Rows from block 6 of a small image classifier, named by matrix and row number. Rows with one number belong to one neuron. Each number is 200 + 30 x the weight over its row's rms, rounded and kept within 0 to 999. All counts start at 0. After the name is the row's rms in percent of the matrix's.
After each neuron's rows are labels from the 100 images, of 14976, where the neuron reaches its highest value: "strongest on" is what is common among them; "peak on" is the class under the peak. Only what is clearly more common there than usual is listed. The data: made-up road signs on poles.
# fc1: MLP up (model.blocks.6.mlp.fc1.weight, 1024x256), inputs 128-255
# fc2: MLP down (model.blocks.6.mlp.fc2.weight, 256x1024, transposed), outputs 128-255

fc1.537,133,175,166,229,163,217,247,186,145,245,221,217,181,205,256,187,201,166,201,211,202,226,190,171,140,203,185,235,204,190,253,191,166,206,175,236,162,250,150,216,163,194,247,182,244,172,232,174,213,195,178,195,195,174,188,191,200,176,249,185,223,201,192,192,257,180,210,253,261,158,188,178,162,214,198,167,202,221,226,164,185,200,181,169,217,188,181,271,247,172,218,198,221,211,224,198,240,227,127,224,268,229,207,205,228,251,207,200,182,206,233,184,186,183,170,177,200,215,179,195,193,215,184,207,182,225,195,225,162
fc2.537,141,181,206,226,203,137,199,214,219,231,189,208,191,214,173,148,232,176,204,207,229,201,204,259,245,199,142,165,187,217,244,186,223,200,134,183,213,193,205,198,128,176,259,190,212,233,200,215,188,229,167,189,194,160,186,218,186,188,171,208,222,196,191,179,235,246,202,228,165,197,173,187,252,196,157,206,141,177,166,229,229,151,219,172,212,136,231,179,195,173,160,173,186,187,198,224,159,187,213,258,135,199,187,183,207,148,156,259,242,178,224,236,195,159,197,264,236,177,241,234,158,173,254,195,181,235,167,207,177
strongest on: circle sign
peak on: rim

fc1.469,091,244,148,209,186,175,225,149,192,199,207,202,209,183,128,235,166,213,219,203,202,166,267,237,177,174,180,219,216,208,221,256,247,192,193,180,194,193,203,200,199,211,136,193,167,180,159,207,157,234,207,148,233,208,191,167,229,192,204,212,210,179,223,213,186,177,202,195,200,124,185,199,224,227,202,200,185,187,155,167,191,209,175,230,137,181,206,222,189,162,228,193,181,195,183,161,215,189,184,290,200,208,209,162,194,250,194,189,219,230,256,183,221,223,169,158,185,220,258,166,180,156,164,210,233,230,212,196,157
fc2.469,087,184,224,259,220,271,210,202,175,196,188,185,220,180,206,160,199,191,219,204,183,197,211,159,207,184,201,177,217,219,198,201,196,248,207,196,209,146,168,189,212,201,239,214,233,164,178,196,176,219,200,192,175,240,259,228,141,221,181,220,276,212,244,209,208,209,146,230,214,229,222,188,184,196,181,193,180,170,204,169,241,218,207,140,241,209,193,242,245,210,223,199,235,211,248,185,195,199,229,149,195,207,228,183,194,190,225,223,151,144,219,215,203,141,206,227,231,140,188,194,189,222,256,218,199,200,145,173,245
strongest on: circle sign
peak on: backdrop

fc1.702,121,214,171,171,168,236,152,199,243,208,190,136,194,222,177,197,180,199,174,176,180,187,194,181,213,204,181,224,208,198,160,197,217,255,199,217,205,280,154,174,183,181,221,156,221,202,236,213,164,226,175,210,157,184,160,231,211,210,213,176,190,147,204,213,157,198,209,208,177,204,187,201,201,136,248,241,132,214,198,270,143,228,201,204,195,198,212,209,185,220,179,184,172,186,239,204,209,258,166,176,180,273,173,250,153,181,175,183,188,183,261,187,233,184,102,198,201,144,175,174,282,210,207,204,249,192,201,209,179
fc2.702,127,176,203,149,257,270,204,171,209,217,224,176,243,168,189,132,206,286,186,252,188,182,190,199,251,201,192,201,169,185,174,265,234,105,177,203,236,223,224,253,252,224,194,284,186,221,164,194,169,156,235,173,189,221,169,196,221,191,179,179,241,215,186,210,249,204,198,187,196,224,247,187,207,216,199,231,186,232,194,194,239,132,245,212,154,210,239,200,227,140,201,203,208,206,169,204,180,141,208,261,262,218,152,208,160,200,237,209,145,249,190,258,224,172,220,229,204,178,231,175,202,193,200,205,216,197,200,238,240
strongest on: circle sign
peak on: backdrop

fc1.653,081,210,188,219,256,209,183,175,169,147,161,190,201,164,228,208,175,197,232,255,207,152,235,221,260,189,210,185,215,208,176,142,231,222,182,103,193,186,173,182,179,228,210,168,198,182,157,149,199,214,160,245,229,238,226,195,177,179,172,258,203,213,210,242,195,162,175,202,266,214,191,208,246,220,259,234,233,184,201,154,207,132,219,199,220,144,222,224,195,160,251,267,192,152,191,197,207,252,206,176,229,241,207,166,215,233,214,180,192,187,182,245,182,176,193,209,239,188,188,141,182,244,232,235,236,190,157,241,165
fc2.653,086,161,201,164,209,221,201,245,167,207,181,201,152,181,164,218,199,155,204,168,139,258,172,204,218,169,206,174,159,181,182,191,190,192,162,255,219,159,236,228,235,194,175,167,237,193,220,243,204,198,212,193,209,194,198,183,226,208,193,143,184,269,187,214,226,236,225,215,144,102,132,137,170,181,133,237,223,196,194,222,161,254,120,188,186,191,159,244,210,205,173,162,163,215,188,167,222,222,160,235,192,182,188,243,221,191,256,193,211,189,180,186,152,199,199,197,191,165,183,189,227,182,198,179,166,205,192,208,210
strongest on: teal face
peak on: backdrop

fc1.557,123,224,160,185,121,158,157,248,177,168,191,193,185,246,262,219,216,203,170,234,211,210,241,228,166,148,174,130,220,249,148,220,226,219,221,194,173,231,147,227,194,160,192,197,194,166,175,185,229,172,218,191,204,245,129,215,177,167,159,171,223,237,170,209,173,221,191,132,197,201,167,185,200,179,185,148,158,153,214,225,200,205,231,220,257,201,169,192,197,174,255,221,237,197,138,184,198,180,181,257,213,202,163,174,156,188,198,193,228,139,259,162,194,196,250,178,205,168,159,178,197,168,171,186,188,173,194,175,149
fc2.557,114,220,207,254,251,241,199,160,150,218,179,176,191,178,124,190,163,161,210,233,183,180,181,165,208,192,217,206,174,193,220,171,219,233,219,153,191,181,218,179,205,189,233,191,165,238,216,230,187,193,210,192,181,246,232,180,187,259,201,270,201,195,205,162,184,190,269,249,182,247,217,187,158,186,194,212,232,197,263,183,173,151,174,189,229,179,229,202,181,216,170,212,121,148,208,154,200,192,241,215,197,198,228,202,245,219,232,230,150,230,173,250,201,200,210,175,209,268,203,188,211,180,186,206,172,144,166,204,224
strongest on: circle sign
peak on: rim

fc1.421,047,208,172,192,196,195,258,172,236,162,193,195,215,213,186,212,174,241,195,169,288,224,192,244,162,216,165,245,160,206,208,215,195,186,146,177,197,169,217,128,231,186,198,211,227,225,166,236,199,212,158,173,206,215,192,152,225,164,190,203,179,202,190,200,193,191,195,204,178,189,154,178,231,165,197,151,182,135,117,217,186,167,187,179,172,165,228,162,203,205,181,213,169,167,188,220,235,162,231,207,214,196,238,199,195,187,159,232,224,167,169,189,214,235,194,198,218,197,220,165,188,281,168,202,152,227,149,175,172
fc2.421,058,219,159,205,179,173,232,204,230,208,228,235,210,200,199,248,184,226,225,200,112,156,135,221,180,191,205,195,255,242,200,242,214,222,237,175,220,200,195,210,211,224,200,192,173,241,230,198,144,219,188,249,279,205,227,238,202,215,208,162,205,173,274,247,170,199,171,148,216,202,229,215,185,262,188,187,224,159,211,183,180,199,211,210,247,231,202,232,189,221,223,223,154,164,173,196,155,233,171,208,183,171,196,201,220,179,162,164,173,180,249,230,194,179,199,213,199,182,158,187,241,167,215,171,194,173,187,175,180
strongest on: hexagon sign
peak on: rim

fc1.214,098,223,246,233,217,201,212,242,183,206,207,159,273,242,196,244,220,203,185,208,238,200,213,195,226,199,233,202,228,182,214,191,201,217,240,163,217,133,252,200,216,202,208,197,222,157,188,187,191,231,284,254,244,233,204,193,145,176,175,236,187,194,186,242,165,224,195,124,210,195,196,266,177,243,260,236,220,174,220,172,194,218,195,168,237,182,250,230,207,166,235,176,193,212,190,188,190,244,275,190,163,181,236,150,195,169,186,143,195,256,267,204,182,242,199,223,227,204,201,223,250,230,213,208,216,154,219,266,222
fc2.214,101,177,160,204,203,199,219,263,165,224,179,192,211,207,193,199,196,167,191,138,211,189,198,203,209,156,130,202,150,186,201,182,230,213,193,219,171,143,153,174,151,200,184,230,180,157,247,238,204,186,151,161,174,200,200,180,184,207,252,227,188,187,249,139,184,167,193,168,193,181,272,137,188,237,185,187,178,185,210,201,207,211,207,178,152,186,228,180,124,157,129,199,217,215,219,193,270,138,193,171,155,221,242,205,228,192,147,208,262,184,239,192,228,214,218,177,222,210,244,169,235,197,202,240,173,204,197,219,200
strongest on: hexagon sign
peak on: backdrop

fc1.608,077,197,201,221,123,213,174,193,201,200,153,123,225,185,183,259,219,172,171,182,175,170,273,245,231,199,220,170,155,237,192,233,239,172,209,179,170,263,176,201,175,213,197,198,177,181,187,170,223,183,185,214,189,227,181,146,172,230,224,262,175,163,195,176,244,215,202,241,240,255,195,237,226,152,146,201,285,203,212,161,164,232,189,169,213,215,216,158,168,207,150,180,185,226,148,217,189,227,193,174,164,186,173,231,207,190,155,205,148,186,210,237,202,218,187,193,203,174,170,168,212,197,183,174,195,197,155,208,222
fc2.608,086,229,181,215,217,254,157,257,232,142,238,221,209,251,201,182,197,184,174,205,189,225,182,156,190,188,196,206,184,205,185,191,247,231,174,197,205,239,181,219,217,184,188,201,163,215,179,232,173,210,172,197,189,226,253,230,192,224,205,170,213,232,182,255,207,205,232,194,208,175,206,182,186,218,207,209,198,242,177,231,185,216,179,251,179,183,256,223,181,151,226,223,185,151,240,231,235,167,178,214,218,287,215,170,231,158,197,201,207,199,201,237,156,192,193,170,205,202,187,152,143,233,178,186,278,239,255,191,227
strongest on: triangle sign
peak on: rim

fc1.271,046,225,218,168,238,255,250,227,217,287,180,206,206,168,188,170,215,190,163,223,183,193,164,248,253,170,212,214,179,170,185,212,200,235,175,223,189,188,166,187,250,164,178,131,195,182,235,217,213,204,236,221,138,189,211,208,195,192,195,181,174,167,196,187,175,245,237,173,176,190,198,275,170,153,193,161,233,210,207,196,245,235,212,197,212,194,198,213,228,217,165,209,178,188,279,170,262,241,260,227,258,153,216,242,174,159,278,227,207,224,214,178,174,240,185,219,224,197,190,189,125,209,190,257,205,247,203,194,238
fc2.271,063,211,168,233,205,230,186,187,130,207,195,191,163,217,234,204,149,176,243,204,151,184,225,221,166,190,238,196,220,241,162,221,225,194,193,181,217,240,200,193,183,181,209,238,235,197,167,202,185,148,196,228,250,184,172,200,172,186,250,237,224,222,176,200,168,205,202,203,139,131,175,227,240,227,158,194,153,250,197,148,189,176,185,162,228,162,215,203,136,202,170,180,174,186,164,222,166,224,153,218,133,208,161,165,188,169,184,173,182,211,165,143,233,162,184,231,173,233,237,206,236,249,246,246,154,247,221,211,172
strongest on: triangle sign
peak on: backdrop

fc1.389,130,188,223,211,223,209,178,197,235,216,223,186,186,229,219,201,226,168,205,216,218,182,251,260,141,199,190,164,210,225,252,208,195,160,207,182,204,190,195,172,224,216,168,228,127,175,250,163,203,165,209,190,233,193,191,158,238,258,184,211,309,183,167,188,217,194,225,244,204,213,179,248,216,262,206,173,158,197,195,196,278,228,227,124,173,226,162,169,199,200,220,156,215,209,181,146,199,215,216,227,228,193,199,192,197,219,208,149,240,196,180,185,251,192,150,166,204,244,207,250,206,166,198,223,222,196,197,218,172
fc2.389,142,166,173,206,256,187,187,212,209,201,207,189,262,203,195,157,187,189,174,152,198,149,233,223,159,160,161,207,159,186,212,162,203,155,179,229,234,213,171,191,219,220,169,216,181,224,193,203,221,195,253,193,236,173,160,200,197,227,137,152,217,210,205,187,186,181,230,206,210,165,188,153,175,234,219,194,172,222,234,194,212,200,259,138,199,167,215,221,211,215,266,179,185,175,241,171,215,180,187,159,244,177,223,153,196,240,244,214,193,187,156,196,207,188,199,144,177,222,200,181,203,215,205,228,206,134,193,197,191
strongest on: blue face
peak on: backdrop

fc1.409,095,207,175,209,213,225,212,164,221,209,215,196,199,170,179,233,200,160,231,192,267,247,183,184,157,193,210,186,213,217,168,204,236,177,159,159,169,191,187,196,154,205,228,202,252,206,208,176,230,210,182,174,186,193,222,222,186,190,200,211,138,247,194,218,236,178,156,186,233,173,236,160,202,260,206,190,205,163,160,143,170,240,223,223,206,200,181,120,169,184,168,202,184,149,198,159,250,222,257,163,112,158,242,268,174,192,182,175,197,198,225,211,156,162,186,193,204,206,222,189,174,160,205,237,226,153,209,228,244
fc2.409,092,158,259,232,191,189,210,187,164,196,201,196,203,187,248,180,223,207,182,209,212,240,243,222,222,224,207,206,229,201,151,167,246,213,219,202,195,186,208,180,225,179,172,236,182,160,246,173,257,255,207,212,166,288,167,147,257,186,191,210,259,177,182,133,194,235,124,222,176,196,194,171,208,188,174,210,163,140,183,216,212,144,207,137,206,190,204,228,199,216,206,187,235,214,200,208,211,157,209,186,236,157,169,204,226,198,212,244,226,213,194,217,200,261,167,184,202,145,219,192,218,166,198,224,222,230,177,232,113
strongest on: teal face
peak on: backdrop

fc1.170,129,186,194,164,193,238,179,197,180,208,221,196,221,232,184,227,217,233,173,191,119,199,195,263,200,218,232,191,174,219,155,210,190,186,181,198,241,178,209,208,184,227,183,263,201,170,241,146,206,193,224,223,203,203,229,203,162,219,154,250,162,192,222,161,206,221,194,194,221,220,212,183,203,188,212,218,207,198,188,241,210,217,243,184,196,184,170,204,249,255,197,214,276,232,163,205,146,187,201,209,143,210,176,179,196,246,198,206,273,142,212,216,198,247,110,148,203,245,198,260,213,180,191,182,235,171,202,200,197
fc2.170,141,219,231,186,217,191,193,230,202,185,192,187,192,155,193,185,207,205,233,227,234,174,158,221,191,170,186,251,202,225,259,194,173,174,257,206,214,186,182,224,231,214,197,220,188,148,174,156,181,187,209,161,199,200,168,223,203,201,214,198,262,229,191,192,223,156,238,170,143,178,201,207,204,173,247,181,173,215,198,253,218,207,209,254,212,150,143,239,198,142,218,215,225,183,240,225,191,182,175,210,231,168,176,207,162,255,170,160,173,203,202,236,224,191,253,219,153,199,237,176,198,258,148,239,206,193,141,193,185
strongest on: circle sign
peak on: backdrop

fc1.185,105,250,208,213,195,238,256,177,199,161,191,155,227,209,203,190,223,254,258,214,171,188,136,244,128,215,195,173,155,247,213,226,212,189,212,171,239,191,195,190,201,247,181,198,162,174,249,254,209,187,207,164,191,249,162,150,194,191,241,199,221,205,245,178,191,170,222,171,234,185,213,224,169,189,159,214,181,171,185,161,225,192,177,226,181,199,189,256,195,229,220,158,192,190,143,219,220,177,210,183,160,171,149,174,247,148,220,183,172,211,184,243,214,168,192,214,241,222,197,189,232,205,196,234,171,165,245,230,255
fc2.185,111,185,210,216,136,217,216,241,256,223,229,155,155,210,197,162,195,192,145,198,189,209,171,188,190,140,166,233,183,212,180,165,167,205,172,213,175,170,228,183,188,149,208,199,188,214,221,196,223,137,185,206,195,192,240,190,241,231,161,162,219,248,179,153,257,175,138,184,180,189,254,191,233,226,186,204,187,171,171,194,188,200,231,214,245,198,211,191,136,189,171,256,196,230,227,188,243,253,231,165,176,252,190,174,216,231,235,165,168,226,185,157,188,201,212,171,203,205,189,158,201,187,222,175,175,244,208,200,202
strongest on: hexagon sign
peak on: backdrop

fc1.97,150,236,208,197,212,222,239,211,212,180,255,194,173,137,186,138,171,198,232,235,190,220,214,241,156,152,227,206,137,184,173,187,136,168,160,225,210,214,194,193,160,176,194,157,174,223,223,177,186,246,205,208,193,206,262,263,188,182,135,218,158,171,198,159,223,184,156,160,219,159,190,247,242,212,131,188,211,211,237,243,201,169,216,229,227,229,239,193,191,192,182,142,216,222,163,186,252,219,212,211,194,245,189,122,192,205,204,184,222,200,193,173,230,188,175,172,145,210,194,181,159,204,149,175,185,198,179,230,218
fc2.97,141,193,200,177,186,251,226,178,147,194,186,181,194,194,226,182,206,191,211,199,197,209,155,214,155,212,195,219,192,207,173,165,211,207,220,202,110,209,193,208,137,240,155,189,218,203,212,153,247,223,219,211,181,199,179,173,162,157,181,186,202,212,210,207,199,253,144,206,212,209,216,122,210,207,164,233,203,211,232,259,180,245,207,210,185,177,217,172,169,204,205,143,203,172,213,191,180,241,167,155,186,182,214,186,212,189,266,192,209,183,179,168,201,244,227,207,163,169,184,205,134,197,205,230,200,267,227,154,195
strongest on: grey face; green rim
peak on: face

fc1.705,098,207,221,207,219,246,233,171,182,170,145,176,157,148,238,176,171,193,224,260,225,241,187,226,209,164,198,195,258,209,241,179,204,159,159,182,231,234,191,182,231,225,181,209,247,213,243,180,180,159,202,206,164,251,173,157,232,199,196,211,189,197,230,183,241,238,263,161,248,228,172,217,202,194,174,203,188,227,204,179,190,168,195,239,230,203,267,256,200,206,206,245,195,151,183,191,254,191,272,226,224,147,214,184,188,227,189,253,189,196,165,215,204,142,155,214,176,195,201,167,198,260,148,213,215,263,166,215,184
fc2.705,088,170,196,266,170,165,220,187,224,172,211,199,203,181,216,143,274,204,168,130,171,149,216,185,237,185,227,239,191,212,211,168,190,192,265,186,183,187,149,183,152,155,152,203,162,200,219,182,242,184,185,185,207,174,190,240,181,146,232,170,228,231,231,208,235,191,163,213,172,108,251,200,142,179,191,199,241,198,177,204,265,214,140,186,187,201,216,187,175,196,157,137,167,179,171,153,192,198,178,153,167,164,166,161,222,214,214,220,181,223,172,278,219,208,204,211,201,169,170,161,155,199,214,180,190,244,231,184,222
strongest on: grey face
peak on: rim

fc1.27,134,212,154,201,193,264,267,223,168,202,199,192,246,119,183,199,289,214,187,222,168,179,202,158,222,228,200,206,267,221,131,224,180,225,166,229,186,229,195,217,192,245,212,138,231,215,207,178,252,212,190,199,243,183,251,205,190,166,206,204,193,228,152,246,228,204,226,208,202,226,227,266,243,199,180,186,227,222,214,245,217,167,169,178,256,254,215,239,191,241,189,224,187,214,188,152,228,180,205,196,190,231,209,174,167,184,177,235,230,135,191,195,172,167,133,209,179,125,162,219,249,193,202,204,226,269,177,183,195
fc2.27,133,194,190,221,195,217,177,218,211,195,203,216,165,200,205,179,215,224,185,212,193,228,213,255,128,188,215,171,192,213,141,169,232,187,229,180,189,208,198,187,227,192,192,230,183,217,227,183,216,132,225,218,196,185,230,190,216,191,195,162,219,189,166,185,181,208,177,222,153,202,196,154,196,191,246,199,148,211,185,183,185,204,183,191,195,168,214,205,178,168,193,148,193,170,204,185,232,190,202,193,226,164,193,208,202,225,260,211,219,182,281,167,207,237,213,249,236,212,221,210,259,230,227,197,158,262,172,181,188
strongest on: triangle sign
peak on: backdrop

fc1.695,143,174,172,166,213,188,220,213,137,189,217,146,176,201,218,164,224,217,196,200,226,220,220,227,169,151,188,192,267,230,165,173,269,200,142,219,205,173,159,225,190,233,225,206,243,213,262,204,207,169,167,183,237,175,197,212,173,222,190,187,279,221,252,239,243,167,224,206,172,199,224,183,183,176,239,291,107,210,205,225,156,241,179,204,247,149,231,226,236,165,224,175,159,193,235,153,157,193,145,233,229,233,194,237,179,225,188,209,224,208,206,150,157,239,162,171,223,178,160,213,178,227,201,193,205,243,215,189,212
fc2.695,154,173,177,201,207,242,182,174,209,178,214,173,162,213,127,182,160,191,182,125,267,192,197,180,227,195,174,180,183,175,182,210,199,174,178,215,205,191,211,226,190,190,244,199,168,208,251,236,182,200,177,171,208,193,201,204,213,193,216,233,199,188,166,197,173,266,207,261,208,172,166,204,194,202,142,175,174,175,241,189,210,221,238,196,184,214,164,210,212,172,140,221,247,228,173,231,211,191,293,181,208,203,216,222,228,158,255,180,144,197,166,226,217,128,171,217,210,186,108,218,240,186,219,167,208,204,216,199,225
strongest on: circle sign
peak on: rim

fc1.87,072,195,183,222,270,160,210,183,244,163,180,222,165,172,184,186,215,176,203,147,183,223,220,263,193,187,201,164,176,211,164,257,151,210,198,155,208,205,209,209,246,195,201,232,183,235,256,193,183,162,230,215,168,286,254,214,176,251,238,132,204,255,196,208,156,224,212,168,139,199,177,183,173,238,234,207,150,245,261,225,183,211,194,218,209,230,167,196,172,180,172,218,164,178,202,179,164,191,201,137,197,218,214,232,198,241,205,209,204,212,272,211,230,206,167,166,168,214,239,159,217,232,188,210,187,162,195,195,191
fc2.87,070,178,178,205,180,210,194,219,191,212,230,185,230,230,215,212,190,250,185,211,209,205,171,183,172,184,210,218,240,167,202,198,165,140,237,210,214,194,216,135,160,260,153,178,232,155,188,143,237,216,208,243,156,190,203,161,272,166,187,225,180,195,189,195,202,184,177,208,226,159,160,205,203,173,159,204,198,216,205,177,233,224,177,216,212,158,267,170,208,210,232,156,219,176,165,173,229,222,199,191,162,233,145,192,226,211,177,148,219,172,161,218,221,198,215,156,197,183,156,196,137,141,204,161,194,202,211,211,166
strongest on: hexagon sign; blue face
peak on: face

fc1.104,114,211,186,222,192,192,233,195,201,179,220,212,191,239,235,218,221,199,150,176,201,165,216,187,165,156,211,189,176,236,232,266,213,208,200,178,205,177,185,213,174,140,176,176,184,227,237,197,256,159,228,205,220,215,207,176,203,179,168,203,181,225,184,116,211,206,205,143,155,204,224,206,196,199,184,239,240,199,242,202,172,192,195,285,150,193,171,222,179,188,201,252,222,160,260,207,186,179,260,225,173,164,198,220,185,239,161,214,152,216,164,192,173,150,263,182,173,215,243,217,166,200,160,204,170,191,161,200,174
fc2.104,111,216,221,187,212,181,205,211,119,162,225,240,214,237,199,231,192,210,231,228,163,178,184,206,205,204,210,191,174,200,125,155,252,205,192,237,197,159,242,263,184,199,220,238,217,168,183,216,199,215,169,179,193,213,227,229,270,242,283,234,193,193,193,190,239,186,183,193,224,216,192,243,203,289,126,167,194,253,195,199,156,173,189,181,185,218,224,192,177,179,207,179,205,237,248,182,218,197,205,182,192,220,155,222,226,217,194,190,231,203,217,195,209,247,198,201,187,237,222,221,157,202,214,215,238,192,189,136,224
strongest on: hexagon sign
peak on: face

fc1.641,097,194,159,231,228,191,183,214,191,153,204,208,234,192,215,208,239,166,233,192,195,168,237,218,159,203,218,213,200,222,164,190,193,136,198,184,189,197,249,168,179,221,214,241,186,161,196,181,247,198,181,184,205,270,232,255,205,165,195,168,205,175,220,192,233,245,216,220,185,132,223,226,136,192,152,186,155,168,198,143,227,227,261,224,195,195,198,162,224,235,158,228,201,213,201,201,200,189,240,211,168,153,159,153,151,156,256,216,196,254,171,206,187,180,198,184,181,198,261,217,222,210,242,273,179,233,197,222,189
fc2.641,101,149,237,181,143,174,230,197,215,151,199,197,166,282,215,157,187,177,233,146,179,262,182,231,195,211,204,213,190,177,214,234,181,200,180,205,239,192,202,230,214,250,198,164,188,143,190,182,219,239,201,231,187,201,209,225,188,227,159,224,194,158,197,213,251,221,204,231,195,196,211,204,204,230,223,200,163,244,205,195,242,189,184,194,248,205,228,227,181,179,211,216,233,204,184,245,183,203,205,142,288,212,236,252,230,222,171,167,233,191,217,197,206,144,237,188,194,225,219,233,135,178,235,211,248,193,206,207,285
strongest on: grey face
peak on: backdrop

fc1.605,139,183,177,194,180,255,206,188,281,170,226,251,168,202,195,225,219,194,176,185,199,205,164,201,180,196,168,188,207,173,149,205,220,176,174,202,213,206,210,230,258,229,202,186,221,161,203,238,231,217,142,204,168,225,196,212,170,202,193,207,250,177,198,213,192,192,178,205,216,210,171,172,166,226,202,203,200,187,190,192,185,214,145,232,179,154,172,241,186,173,250,220,183,189,245,202,216,120,154,238,224,181,183,223,208,196,230,160,153,189,217,240,217,169,182,93,140,176,195,201,144,192,202,198,188,211,193,282,265
fc2.605,130,239,247,193,241,148,199,193,209,246,241,205,239,195,232,190,222,185,180,219,223,202,241,218,223,196,217,206,204,180,212,181,172,237,228,159,224,215,173,172,192,182,166,238,189,161,188,205,242,214,228,198,257,193,217,175,191,158,212,168,166,137,261,183,208,201,190,188,237,194,215,209,228,233,172,233,173,180,213,211,193,176,228,203,179,196,231,160,170,269,223,203,202,295,120,238,199,205,210,204,233,235,178,181,195,206,135,216,178,230,189,189,156,186,166,227,238,205,276,171,247,175,177,100,195,221,211,171,208
strongest on: hexagon sign
peak on: rim

fc1.463,105,193,252,196,208,220,201,196,196,164,245,160,179,192,221,173,180,201,247,255,244,219,181,235,250,229,209,157,190,198,203,187,220,183,227,186,229,158,174,107,214,224,202,215,154,209,218,194,182,226,217,223,157,180,208,215,208,168,235,218,202,231,205,218,172,158,283,210,203,177,213,152,178,197,194,224,158,171,208,189,263,156,197,207,185,181,220,212,208,178,213,225,234,223,199,178,182,183,182,227,214,200,151,143,186,189,199,138,185,168,242,167,191,179,227,184,197,202,197,257,235,213,235,203,184,219,179,224,210
fc2.463,109,229,181,246,188,174,246,224,222,217,152,155,255,191,223,173,194,230,216,139,160,195,230,199,246,153,137,229,209,185,213,242,256,233,209,216,195,174,177,218,255,152,225,192,191,191,176,195,209,145,193,258,216,196,199,211,193,227,190,243,252,181,179,229,168,189,193,186,229,197,236,175,184,207,201,229,214,206,224,158,208,222,213,196,220,198,206,172,194,183,175,175,192,208,143,163,183,203,184,197,207,214,207,239,225,205,188,226,192,229,205,258,225,198,179,281,195,198,180,205,167,171,207,230,209,183,233,256,186
strongest on: hexagon sign
peak on: rim

fc1.679,104,183,201,254,210,218,227,185,233,205,198,185,192,168,169,227,181,222,223,247,172,207,153,221,153,220,156,172,178,174,227,208,228,177,219,147,265,229,127,151,224,181,166,216,130,186,212,223,166,195,200,187,186,188,187,208,237,211,135,210,167,163,198,148,231,189,200,202,258,212,232,206,195,135,170,181,195,209,191,170,184,168,196,189,228,182,208,226,234,184,170,142,195,179,205,196,197,168,186,192,229,217,202,182,218,202,145,206,231,195,211,213,184,169,227,242,207,214,180,211,130,223,176,178,212,233,211,166,216
fc2.679,109,184,207,228,190,217,201,221,150,214,212,199,210,222,228,180,197,164,141,223,238,192,271,187,187,177,216,217,276,188,202,217,208,212,169,197,184,255,176,246,123,218,233,187,258,194,146,190,158,190,209,179,203,260,231,209,173,217,234,191,238,258,209,231,185,191,180,165,186,198,193,187,177,252,259,220,249,275,186,221,209,237,213,193,174,231,177,190,233,187,218,192,216,230,200,195,165,265,246,205,162,224,259,215,210,225,203,204,202,172,245,270,206,155,215,140,257,212,207,165,237,178,151,154,206,253,217,155,163
strongest on: blue face
peak on: face

fc1.238,122,255,208,157,148,175,237,202,166,218,144,189,191,184,229,208,210,174,173,196,166,207,220,257,216,186,189,207,198,239,179,214,239,196,229,246,213,206,162,186,175,185,196,156,271,232,181,272,176,238,146,193,276,166,242,215,108,207,208,191,212,223,220,217,199,157,199,216,221,220,202,183,224,227,200,242,227,242,202,211,257,219,173,253,223,225,187,239,268,240,216,168,230,226,207,213,260,179,168,219,210,253,187,209,193,223,200,184,251,219,232,258,175,151,237,201,203,142,194,236,193,189,241,206,192,204,241,209,203
fc2.238,115,198,217,176,212,196,229,236,222,204,231,168,230,209,209,173,213,135,225,237,249,145,176,212,206,140,204,199,157,209,169,278,253,180,191,211,178,193,249,215,247,214,190,215,197,217,255,231,226,212,202,234,190,220,170,211,179,184,205,215,141,246,229,166,170,242,168,168,217,191,153,188,213,214,210,174,230,192,229,220,190,185,230,169,167,173,181,207,189,190,132,194,193,262,253,208,155,240,206,216,181,173,196,247,145,163,159,168,231,154,198,189,179,170,237,236,150,200,230,178,238,245,179,205,187,230,187,190,163
strongest on: circle sign
peak on: backdrop